A small class-conditioned image diffusion model, trained from scratch: 32-pixel images, 25200 steps.
Rows from block 11 of a small class-conditioned image diffusion model, named by matrix and row number. Rows with one number belong to one channel. Each number is 128 + 32 x the weight over its row's rms, rounded and kept within 0 to 255. All counts start at 0. Numbers have three digits each. After the name is the row's rms in percent of the matrix's.
Before each channel's rows are labels from the 100 images, of 14976 (inputs lightly noised), where the channel reaches its highest value: "strongest on" is what is common among them; "lies over" is the class under the peak. Only what is clearly more common there than usual is listed. The data: pixel-art sprites of 400 made-up characters on tiled backdrops.
# convs0: first 3x3 conv (model.decb.0.1.convs.0.weight, 128x128x3x3, standardized in use, each kernel summed), inputs 0-127
# convs1: second 3x3 conv (model.decb.0.1.convs.1.weight, 128x128x3x3, standardized in use, transposed, each kernel summed), outputs 0-127

strongest on: white; pink
lies over: sprite
convs0.46 127:159136125148151243151065116092109179167128103126176152111120107139141190143152142103000161171126098133090100083094119135137107111076104100131128121116165156091140139141163143167158047153111142148181104145101145103161123155146146140118141097140101133102108136113174107087100133119108087182145103172139103161147166104136152155104115170177084111116119104121169077127100099095142133144081
convs1.46 092:059163039156125161086140154090148130122136178138093141075118190155076103117127153116125141104083130117144113155082136144137157129119094148101123118210154179177180129144135153157140178130038152096139151129209144157151141117113115109119110101063117130117137116124150171124091088164126112175126122133120204137158066089148145077100135124141082147172128073101118102127167181160116119129120

strongest on: white
lies over: sprite
convs0.83 069:147119168020115128117162123116143108168180127140138098157118153146088159101142149099159088168155122149095130113146083145142063135163115070241111114109093143157198131165166111138099108163113117115144106068129143117126143126149135144155117169146098082142095245145080113065102100145195153129125127081092120142170128126108134118118096120146105107096134084159083132157101119148124127125158
convs1.83 143:085107112050109191111152132106092109092109128099164168143107106141190061175154076136017163143158069122149089109114141130084125155094068161105164101147120133074080122112115122129112172084160183122138127126121131136150102119105151107129156068118103111081078095124176159159169178169099146152144155126138121110134093127124149166137090102135145115167152098114080101130170065156121093098127

strongest on: large; brown
lies over: sprite
convs0.17 111:094087079055113172142109148138074132143166122197127173139155096129149162095120189161006142165138109075112141125130136141149114166099132115082125166146131128040122115123203152153110089112184110150122149132143154126124097145127123109122140154115072082162132065095183123047145152143131160136152105138100141119099135124127109144147114160160140095138162168107118087073141136126112181146164
convs1.17 090:154114184169129130124175149108185128123120170145104139109132117147188075150087106118208123145102180142144115117146177113083174131159156123200134107133178138174188135156141183195156146154117147094161105160179153104153149153128095098101095091091165180093140143177126137126125114137102151120155117158109177093107139101048150141110087081149125098107105085194165065144105157117118099097120

strongest on: yellow
lies over: sprite
convs0.18 083:163184212075143068086159113173099133151170175063174122140120107179119111124120103122193075159155125157097166131118115115119066122113154102183156101112111092121159092083109134141121058166081113115147158096146106152078113138141082131094106186128155155147111209136093111058115083100156126125102101137151130135111184118125172138111107143101119146124106126135208173102138149149120150120136
convs1.18 131:135115084086141164133168144100055123098101112195151143195117097131137079144118089137012183113166068112119090121106141112063125149109096206079174077134123089121097115101112152109166160060119144138130137148120117157144096122114121108122176106101115151071080111081212147158119162140068165149138110132154103090132129129102149126146088141142151100135156129103115093118115152141120109135098

strongest on: blue; purple
lies over: sprite
convs0.37 172:176102079137119131137131229133064148136099120183151151144149092087010137125089103119120156167151149150129120140114108117150130068164128120129109139131119000159088167114159166126119142114147143106113119128144082144118145150131077158127156129138114135118073125173097072126190150111134099144119107139167123129097074142175124115109130144205104172151111115162150114151120149148141117146079
convs1.37 167:060142203124158040131147076124091096123141106055107112161047148125223164080134123121138110066101117112139158141165117148159138147113143147151136112127118057096140105146133083123136154114158155089149115117109132183113112135149127131132131135097130156113114156115164148124085130163103104090134128114122144136115188176069132179145092064123156095189146176121124173127143163139173197089126

strongest on: grey
lies over: sprite
convs0.57 078:127174189151164112125132072119133136107091074152102074120144089144149119133104133129090148056064138124197118141118117241129144126143095151100175108115172138117107113117108117087116143121122127116129140179130114130118108110113125110095089077138143255139183105076138113170221093138100125157141097110134132129091133148124129124093168132176135081102178113105145139137141132125118140118193
convs1.57 064:121110099105102089099155107120116076137122148124157149091146200103100218106096144143184127137145128185105158110132103096123159075116149100176102135093106082087151114121082090109170165109100067176093119131089116119148159144119128143221122186112092113164126180146150147138132172115174121123092127146123085125107131074138146149171121066068166167187114130149095100108166122112120100200103

strongest on: white
lies over: sprite
convs0.103 079:119061132160107109144066171145073108069086132118073134122113156094161092097127140132120130150133143100199117121135129110105145112122159180122132119126133122130099102086090138095133116056045060110090162104121178194114132150119152182095118139137143180143104131125201140185176109127051148190119125137162132146118110143174082144132165140122144161201114160101105154138193121108127163120119
convs1.103 070:224118178115146105096148148107142130143245125157120137172156123114079197078135146085125125114156115141064149137148141158145076139147119100147137130056165163109161108120153126115088050156112121089154104121090095147102100088134125133127100110161146080173179144094101146152072126151139112132112171106204101162081122123125167103119091135174171124130148147110155102150077103155115159161120

strongest on: teal
lies over: sprite
convs0.65 066:166134107124105097153112140111141110123085090158043176172155150091098191128161129094103173117130105035107157136103075168132165153158153122138136138139102150108132183148144116133148139137140140150087010154112115101166133120083149113025163141134067074119143131124147190164202176127089138119122152164139112163134088144113170115104104098150121112110171135115104135125106116125151163123128
convs1.65 070:121128195094098095134056157101106116148138199063179149114198158130168193120147110128121088112106092166125134178133110082140104108107150092138120110149091067169105128174130145123138111165108138126074148101102084151135166112128198119143091089167112159185092112174153159104153121150120097124087161204119124147155089134150127184162152148124112128079140108133075120155108047147142163128153

strongest on: green; grey
lies over: sprite
convs0.70 092:158153115104191083176108149137138091134143124127066192187128121107165155132162082129106045166093132122083110089132127219136098103143136103130127129141119115109089093124133138099127145151154131114134100122151110124189106112061127149030156139112112086098170123095152177120240175111119111149135176122139147124172077151097145120172108111122114143138147154128103161071092147140107102122165
convs1.70 131:071096127160110118141089123132143107135080111079141135147131088137116173110098158124173089131007088119188062175079118087164124193128109157102137134120123115127139090111140129098132086113079119154064121094118113118167134144116094138153101122175146121145134157214120121160170154139213139128140100131135087107151086186176135177156151166134120157138107195116158125148172133159133129111086

strongest on: large
lies over: sprite
convs0.64 078:157139131125127083199099115158135120104134127114058136135113115213129084123127142132112143118122125080192103176138100142160149156193119134112147106150093095096124086126203112181092096106121118168124149181133082141186156083122136131099124111097053077143130138113186113136141170124139113186154119145115120146129150119070138150191118147132029125118135123137183114139136123084093059170088
convs1.64 088:074133143122089128105163163110134067094108114116179119135152155116176137134099116128132109136167174166065164124177133144131137116117111115093130115134123139098110148099137132113128143084164139101121063124108150081127134066120197143092108111147165164159073143110081157144180131106132159185095119130218171236084065141063107094145099106159116075081125120093149144155119062142123122119108

strongest on: black; grey
lies over: sprite
convs0.124 083:159110108052183190097137135153156103090113174087100042171114198125144114069107148097169142126144117076193165123097132161168136172129148136200084159076141110158097083097129116147195135100093101098149153150101111157128144113207135111127102134168102129157175142084124137156167124123121081153151115108158111108090111138109114139121166150152106083090123106140070139147085120152156105089140
convs1.124 091:143086176119096115109085130079182091088067083166106168153117136131137156188120053116132140142129172150145090045093137151147120125141108109066148128143141152148110118162056105111174068166166067162064135078121103164135164128100107115118158050131134109146078179129139170154110139160151151096096157148107148079162156095174109074137148081154104131148117110119124128138120124085094134108110

strongest on: lower right
lies over: sprite
convs0.82 075:160152132131172131116109119114136091112153120146055133164122160116139129171144144151110119132099172000114144117119102186100118062182143146138135150166153101131090158140114122098148112142138127124149113130111104131158126122155135128141140107157005048126184175140144091187100123144124133130135139102168110112164124069112124124110126164137136115125148133145017126195099108157116134147133
convs1.82 105:126159180089119154118120108136053159085101125130177141167173171131136179086159128127095157127084085153156143122080151098151104188146104148094138145169123163148214148123130110082210113154149058128109107122136145146122186118177189115103138137059176163121098092177155086155098157100116164156151121167172129161117129166100131196135077147131155150132108096114105119101094130156163099130109

strongest on: grey; teal
lies over: sprite
convs0.97 094:115132095193145152095089155123136158110073063123066092118159110146151158085109181162181120158122105129172149157131180208105104086121084163209144129135097129115072154126146164110140122147137116096118176135134146126071130126147095161163120122200086165114124115108120080107151101134089094155110079129117141113055164126153055122142161095078155097149123145133119168191078135134110159124157
convs1.97 096:099145110095163078122114146082173120061107193114168128157103186127124120121072113093060158156137108184155176093111127107096062153101152158058118149172095082077192104150137123102112116112092171146131113099167154097111081145100082135167126124097131112130119112154111133186146127159151118054116180121154105105123130109107188127108165134138133138131090111094178136158196088086139166154155

strongest on: brown; grey
lies over: sprite
convs0.94 075:139079136144175147126092152113133070092151125137100104151153141163120151112145149115047237119060171107151149098090137063117113163181118145142115107163131148057109116169128151122104080091123106111132168133100103120102131143141101079130090134097038061175158171161157150206127168135119151082132116126114103136126130186115146132117122157152107109100191151158159163124136096118156126102161
convs1.94 088:138115083093112206080134118150117135120123109148159159133136126137129127091131089161099058193098153161092192057141150168134144145136117123117148161135082109113135166143133111131128112139135099197108125166150159188099095136144125184162221134123152155134150146147166197110168159093174159073140106109153137125106217137089157107119142189159175081112126130161152171161151073143150128108138

strongest on: orange
lies over: sprite
convs0.31 094:117151099117142118090149098070130108136126120166058120072171101169162170129176084118159117128130109143113115107121169228136145168154118080179105128120111129136099131137144150119106107134148134137101150140145138131074098123157039106146131092120035200093105095172143093110182143155143113131148133174131138150068124206114160125169160138071144100118169076137134118136141140109079116098193
convs1.31 074:128110107116136153155149141099071155119117176116182109152109160105104162134088151108102163103116182144119124174135088056117163128162191161118099095165193062179151176141128115141136126111081181111095131124180119148134152101119117122164149099182168107167107156101133116187118167148048136137123150108135149117148164072105095150101222114111114133093078190109094128094100106155144143172080

strongest on: yellow; green
lies over: sprite
convs0.54 079:135149138164197124129098053113124126084126099081146096176089190106134137118098132114169152093112195137179135138134094152136124050149185119180145107130166158125178125115102117091144149108082104043045138135117075078102117128107111167162102080140150118142132190160161162197156100133103112153093065142168117106104151110147158129154148133152153107087136137075161154133130110151118105121160
convs1.54 062:182117133134142128168140103117060186122110086150118166129160133120111190121110148143095122106183100100078162086136121158089123124169115142115160139134067124143076098118115126113126073110149149127129116150085102103145081116130160143107169178163120122168162108117101171088074135071085140137082172117103051098111131211180111122130148111122193179150083152051087058158140103146107132111141

strongest on: grey
lies over: sprite
convs0.29 172:205127122121146122123134110151135099124142089237125123173159198123155133144017150140109173152105177159139132130137138126121109141159129135092158123102097085190119110145106107101126156104113092114110140133121144142135141122116132104138114128126127120132159118000139155155125146158136126124132139103135116142118128122104147149144076107088118095160142111116084159134120137099143131120136
convs1.29 160:101157129153127073102113109187144122173156181087111118090108071129089158114186108157206064119171159121152115176172122155144114079146145107196122119122146146154170150102170175153123118172162166130124121123120193102106162174141095143127110121170102104169133159251120065123175160132114101161159127138125135104103092187179096091128121130122122131106125125125154099127146119190137123132148

strongest on: blue; teal
lies over: sprite
convs0.100 150:122127120255126123141116255056131147135100095072118109133149131122092095127120155144124094134137143123133127159138151111136128131155126147145128127139137169197137096107148093126114143118103140134129132129150134129112153135136133082126133142120104120131152132121110110166059139107110144129154125105108148135107133136118155093159107130125150089102113000139139094124122150154133128148165
convs1.100 126:122136065068105153066090045098056077123079074157121094118097134108053154207159103125102111176154154150180134120121163126099111113177117170143159111184111114105092174084094117146085141138131129126102148119136099099142115130102139139109114129145124108105096099157093081071174116086204101164128150152072105115165115113164110096097120153116152172119139174118168101131161091132152114133120

strongest on: upper left; black
lies over: sprite
convs0.92 083:161087145089156083096121143135123143110141185134156172175158151106174093090136134122129129135128115139094091136158114043069082092159150149136142099190148129147166163090123118177091185096179154047100123084131106145177128150126181173132167126100200109096079131156136115157142122111077123143169151125116137143190160094148102160175088145102129125118112112112069125060108138085084134133082
convs1.92 082:145131080145137111120122139099111119119183118113113126140131128135125137159114098123156085138115142117090123160140161130175109132145073101124160073054163157183069150122125135150116117145069114052198139125068089091091114086050149084091079118167076099158140153142170132112128101123120063082164142121211050131119096120112093108138099150102082120159163112102165127144143130078183143169131

strongest on: grey
lies over: sprite
convs0.52 087:123157128079152147124090121120140083135155082155095138155162159163167163180160178138066189128115171063125125090116107036103144230120108133165109164139117142119152110176155124095155105112142158135080213154103132111177090116130139100082096125106039178119137107119132121113135137135070147140110162085137100132107095170117125138102119155154112120118209089119135118093098111144147106134144
convs1.52 089:113097121061162149110130161124136192046102153173179148107151095160159112088151164143110125143095135167124166055116124187096181081127161122120129139171110089133112127146130135166126076114189173108142108119131139163163086131130105169187147133179170109097169130145138195117100107185139146102066131104124186134145216097104175062111132153103130155143117133153145125126141131146108173122170

strongest on: teal; green
lies over: sprite
convs0.61 191:161091156142176198092116095108131102134142149057056135113132169124094107159078173164125106081132163139094122134134111122114152159137120118149149116111119234110149114156116101142161136133104169117122163137125101132167129123073138089121175128118144135120132107118097166093040127119123144136158150140082129101140137105127206144162103094000125120170108154139136166112120123149149124124165
convs1.61 196:096149147153149010148194108127143113139131110154153096213065175145201139135159107119087080063099128097119096124126102146130146127112151134161100103104136031129143123113125106134132138127180140116137114137121155121106127158175049133133132120118129159111142140104175123164053163157119067099107113132173139138124119198099089123138105097163123061146145090101098117145136122101134161098088

strongest on: purple; teal
lies over: sprite
convs0.96 188:000105115115167162120130211133121113130119141131132114141168163120128143138040124142124156129091160146142149142135111135131151138135111144133153157137116000147100134163133120142133139135161126140095131137142125135145143129112107113120144135136139141110115142046137141127104142115153116120134137118135138099101115122141140143134129139111128131139128161122091159137136130144127133147104
convs1.96 175:101137128172146173180173143140131159141160119192172170084167093169185155202101121136108075153149122105120148110132142121082155157136158125173137132093190255121131156085136170139108117154096209134154138147139118112142145147137097133107127163128145141147125079118115120177132136134130143170165143116142146116157161122129200142132088134120115156141128172154143152101117220126135104133102

strongest on: purple; blue; red
lies over: sprite
convs0.50 115:040113169091112174108133178048136154100085132108105139122166125069120115105108198241079098124139075105078131141122123145099071136131134108148145124221138126123070104115124133179125093105190153059139145121135096126126138135164146094094135146129094163146156149121142138188167139133071117170147129105124143115146125181124172119101136145148121150099128163176125096118104157137097099137144
convs1.50 123:122147164121168136135140168087103175129094100121129142173125076103118119114104086109103113120118158100125095214137173128149050092078158141148216123195099205109035133136132179151097130191132066124085107114087202111137131129132156141117153153095104123109118123158114130097145096090130162161132144180155105165166157122128190107153112140143146082117099140151157144146124147175130133157092

strongest on: brown
lies over: sprite
convs0.41 101:152112163147172089091098161149117057103134142119205111139188186104113145147159109147106114144121181192123093093142145151058127105175149132109165135171121174131202186142090160101124097104176111068080111131109066081106126102113105144135138084080181098121122120155149199158152091158087122101133128132126096102130160098094159136105131098116087104122121173100071171186113126137132106147141
convs1.41 105:175161121162125126158116150132127128180159119141015112125089079105129098100099179114161142108089110051157126143140085100168112119101139133150098159083143098139058120133123147132190166145118169122170136126128077104104110153083127104109117167157047144149114158087105089103090094093165119136100145109132127106124132141190092174140165162129138188106126123131188156121153211097127164172159

strongest on: grey
lies over: sprite
convs0.98 096:173103117163087094122052178170147098091124125149128102114143145174126086122065129111098142104146103153255081163142114112126172151138101194096127078104122122138140142095104081121146110087046116127081146141140147156115123139109142144099148170151168131108152075153147134141157134149088141146139138134170146201137148065125100106139091108094201107145096159106080152097170155111141169115126
convs1.98 070:158145147100105091130144158084167139127211167041096131127135161084065126109130108148149142154152124129114152083113135138158128134150094125137111202104120088127111087132185066124104161121187132107141091151126150169122113109126156129137142122124108140120162167153118163103167124169176147028122137148099102111126149070185141139112167154138088123178149101119154053192078073172145138173144

strongest on: black; white
lies over: sprite
convs0.22 093:196138111122151077122112105149102125147159129080189119150078103143080140167188067177186147129101131122177129139095121144124149075142123149175147103097082090153093126070174118107147212174128152177103145113132113154086121136100085157133161141104127139132098187154108072110089089162141095115125111123116125139062138166095156059102120145092125089175104098171125196139131143146143171089125
convs1.22 092:052077110112126178108116151102144133112107191138159131161116165140171111128100145090105129154152099103082113091144158103109110136124124115093137170111159118069118147150189124137151067091140183137178126143135144092179117122153101123122127119137117154079097134045116165114214129150032168134168112115215127130161124063140127139126147130140175133100138127104108097104150132137153026140131

strongest on: large
lies over: sprite
convs0.118 105:151104120099137076108120158115171111111119151138073136143146138114158127074128074088149137153122177106094124100144139079129139233138101109110131121116042141166135157082135126127117166104137124127138016219149120143135130153086138059042118139050084098102094145153162153179166116168141134130154120140170147142133121154179124122120128123145120098111150151142179160085160142131138158139117
convs1.118 081:193139167086087148135100086145161050151155220123080119100122092100134103172124149127145170114182096104119131120105099138116118078135129107144138100185179124136115096156099092106185116097105115178147089110153133120083115084144137152164143151140117134051171145095151101086066108137099101158091148111146123153123160084079167103111122096158115111157037109168095153176139105147093124156171

strongest on: large; white; grey
lies over: sprite
convs0.109 103:106089123225131082153142148128151077151140138093109159172177146105108129145120097131153151157126155112084144102137123120115149153160089108166153149119095090138095120107122129134109138142132136109109075187158142134143127150112129106060106130047084000142069170111160147145168145156141174139128125143141153112149104113154082106118117116127138107168180123128148189067115157115154120129133
convs1.109 121:120107171145163159126124116135083199090089134154143111109128104115110075156105124141112178127037143140168084108107116135135143121140092164107120151119130132140118083168140157096174110147095125136133129102126072150065110101128090132134114134008113128200132134161112109104150106115079110105115185090036122125115150138124079149149135153146131068098118122172100085130128094107156165226117

strongest on: white; yellow
lies over: sprite
convs0.20 121:126127141152180145118062096151156128126172083041146153118102129159118136189182095143132116144148106102140147109121131118083141081139113092248131142104117073050128185146101096136137112171133141162125130134098127143114127160123118170168146127120111139101076203238092081118154111136094151083135129153153091123077129134162132154112125135078097133147133060119131140158155108140138104123106
convs1.20 094:123131109140131154140127137100113130095134162108166094178097164112107166066135126124043162063136120138148109134101134161205160161106121155044144128150103112102068127168160107114136090115112120157125124154167092090112103082130146118132188120161148127162160089000135175166080145130108103108072141116145107141173118138125125092117103147102155140147121149127101135172108063113084164175153

strongest on: large
lies over: sprite
convs0.119 098:141111114130142196143145137105096160110135133117140120134194152108164115164125055079109218151142123004168129023145115109137062189131172174128104120132166154091159143127102092185130093156109076121133130139143088124097165080126105097170089106143129107152134127145104103152159132138141139124101168118157143113107121116046104116106119133114169110115125150134208134162137142134129120118138
convs1.119 109:175139130145073085098132114082184118142096080116135152143079087172105154125124217144135073118093142220129152165072119143143207123155101079093163169155099152149071168117180156141151124160118135182117125095134111136159086140163170159090170124114107142110143146107175130102114057128110113133130089096101113127135145135159123113119142100147109141109154135129058071052084141102111131143145

strongest on: grey
lies over: sprite
convs0.19 097:183070118113135139150144138192132163134096145150120121131138073157157124079156113069168067109122110188126148125148103136180149148055145126136125125142164127194032127153174132178127178097148137133101140124142137141118148144113119129135117165127132174109092088108108064064117149152133109116155090151035152106136168147153025125135176117069154133095113117142102111149164144079111126118146
convs1.19 103:089165182113072153101069134156146116076178181154092133044129160160154126145126076109098140143053146137145140137150109119143146069120123108107121166071076099115132122141129101116109143147128152140164089107161166068166140112112163118119123124122103132096135128079146115120186137169076208097154116133153148180087176094132161136128204104090104097092164162145137103154124126044164146102121

strongest on: brown; red
lies over: sprite
convs0.104 153:194121093000111150122158000117131121134123155177167119087116147111094105114124114152115152131123098123117119171124131137128114153131129146129147115141132077143102132119115134139108139164148133104115131129144114138166095115139116130142128125129148136122141131119157162158136121131100126156134139127141141128143115142098141143092125124146128132129128255118107144138124140089093125133104
convs1.104 127:110141185194121099102099232110125168111118164088086150137165149154155170148105137109154124135102128093094110106143141119098084113127124109191112128159079121095122067136137101101171127115197105095150109104117184135095130193135160145117136143136068099139123178131171169127139144153188134074116133109099123137104155134121143169153107121132097100151141000112149109103153162143150169104132

strongest on: large; yellow
lies over: sprite
convs0.72 104:142106106109124064133136132085157080110162116131070134126141182120141168092187088142134174123128147111088156109140087090141139146166108123141124126174080122133143152085123124166127137158141151122168105205142121123129088142091135074041143115111093008113105185142132148221148123154162138105111067162153149178127111129102153118116155142140109114130170134122161117033122141126171158127109
convs1.72 105:111140134075161123190154130203086102114102137111191164117093098118103107102135143141103129110115144168192070111144163102099175080091065151168131134177171135134096081166145122101168169119116131092132122079129085130056158075120095161165120194094155098117152113154119091094113192098123113133152185120062119173096156137104112089129141147103108127122116116118108163163144135118099190173176

strongest on: teal
lies over: sprite
convs0.48 090:220149185108170117109158147151177089132141179173124134128138191129183167152115107125172057135105201121158149120136108118185181159151138082121118068073053156054133107082094103102095102088069082163119099154109116127094137117144117075114065084153227131106123116162118164135107119131149110118118139126149131117109105129118124096106168126130110122122127128147115137127172115127163145136119
convs1.48 115:084127117080105129131115154091119184143046165032112216100172132133129141155100154111115138174115094121097145082191166090155103138141131088132127163074149087163107099112125089131127188135153127150166113108111081074134116103121110141112151135105087110089125117128131141126162092092067182156145141133169103149160157075217118142155163155174134158110146153152154158112129146197114099118139

strongest on: orange; yellow
lies over: sprite
convs0.40 131:105132089137135142160146150048112167103143136126148129083158169176127147160150141062198127125151094104130124111124140118109138188159143094083107129123141183146069172132158096074128094116140188054135190147131097131093113146143142118051116067140104092132155133208120110175162110114067133140097078110147131175132144092150170136137091086134156135131111162079082111106097141127161194154123
convs1.40 100:133149080161096103112086146096137092096130041127129095117145129119126139159133150159074095176165114114134160147153089155156073114145147089156119197093127197145116109119119106136075147156159155127113106095034087081129154152103140115129096167145124100168111126126093123140111136081148144124145170097097080077161103236161153171119122155157156045131145176138136166154121136164161111140155

strongest on: green
lies over: sprite
convs0.111 153:049111132108109131134168187165107129144119140127099076100100106103240174133090103125186123082102113110099182093148141143121144089111156078169148129117109096138124124114122167122111109163151111136131143119136144142165113131146111114150123146121114135120097142126154165125091086145073126118153159149136127136096126097150129172134136094101108157155128255169176115103088139075119103108100
convs1.111 168:203150137128157160107123250116178136111164166169116141166134148134077079117137127119083097151109131143129033141086150149109133150138077156136078099116133120127143150127114072142149173127124135062129135118130140112111119126128144139128140101136125123123137113098081107117154150136180145178129108157017111122166113133109153094124124152199129114106113003128114134133132142152111137069130

strongest on: teal
lies over: sprite
convs0.24 169:137151116157084155161146138160116131130147190000134136125117090149138104157215086123144125101132093130155118118140107133102169142090134142134130124141119125105114134153108101143114118141119143138118137137126110116134121132131120142135153121130150149088087135250155133122100135135108126150103155141122121097126075148138093133108176126130132131126132134107099139161141137129109135102133
convs1.24 111:175104103131116106105067104134177104131188061117084160155143067159119110144177089142194101183144117092151140135187078154089118121149129094130101161082091157166175132140113155164076139080173121152100151137110103085147156137114118151093090066126099137151131168158106121131227107146195147165123149141103137090137130154135100122146106115058136128137157181072079156153148111141150156109115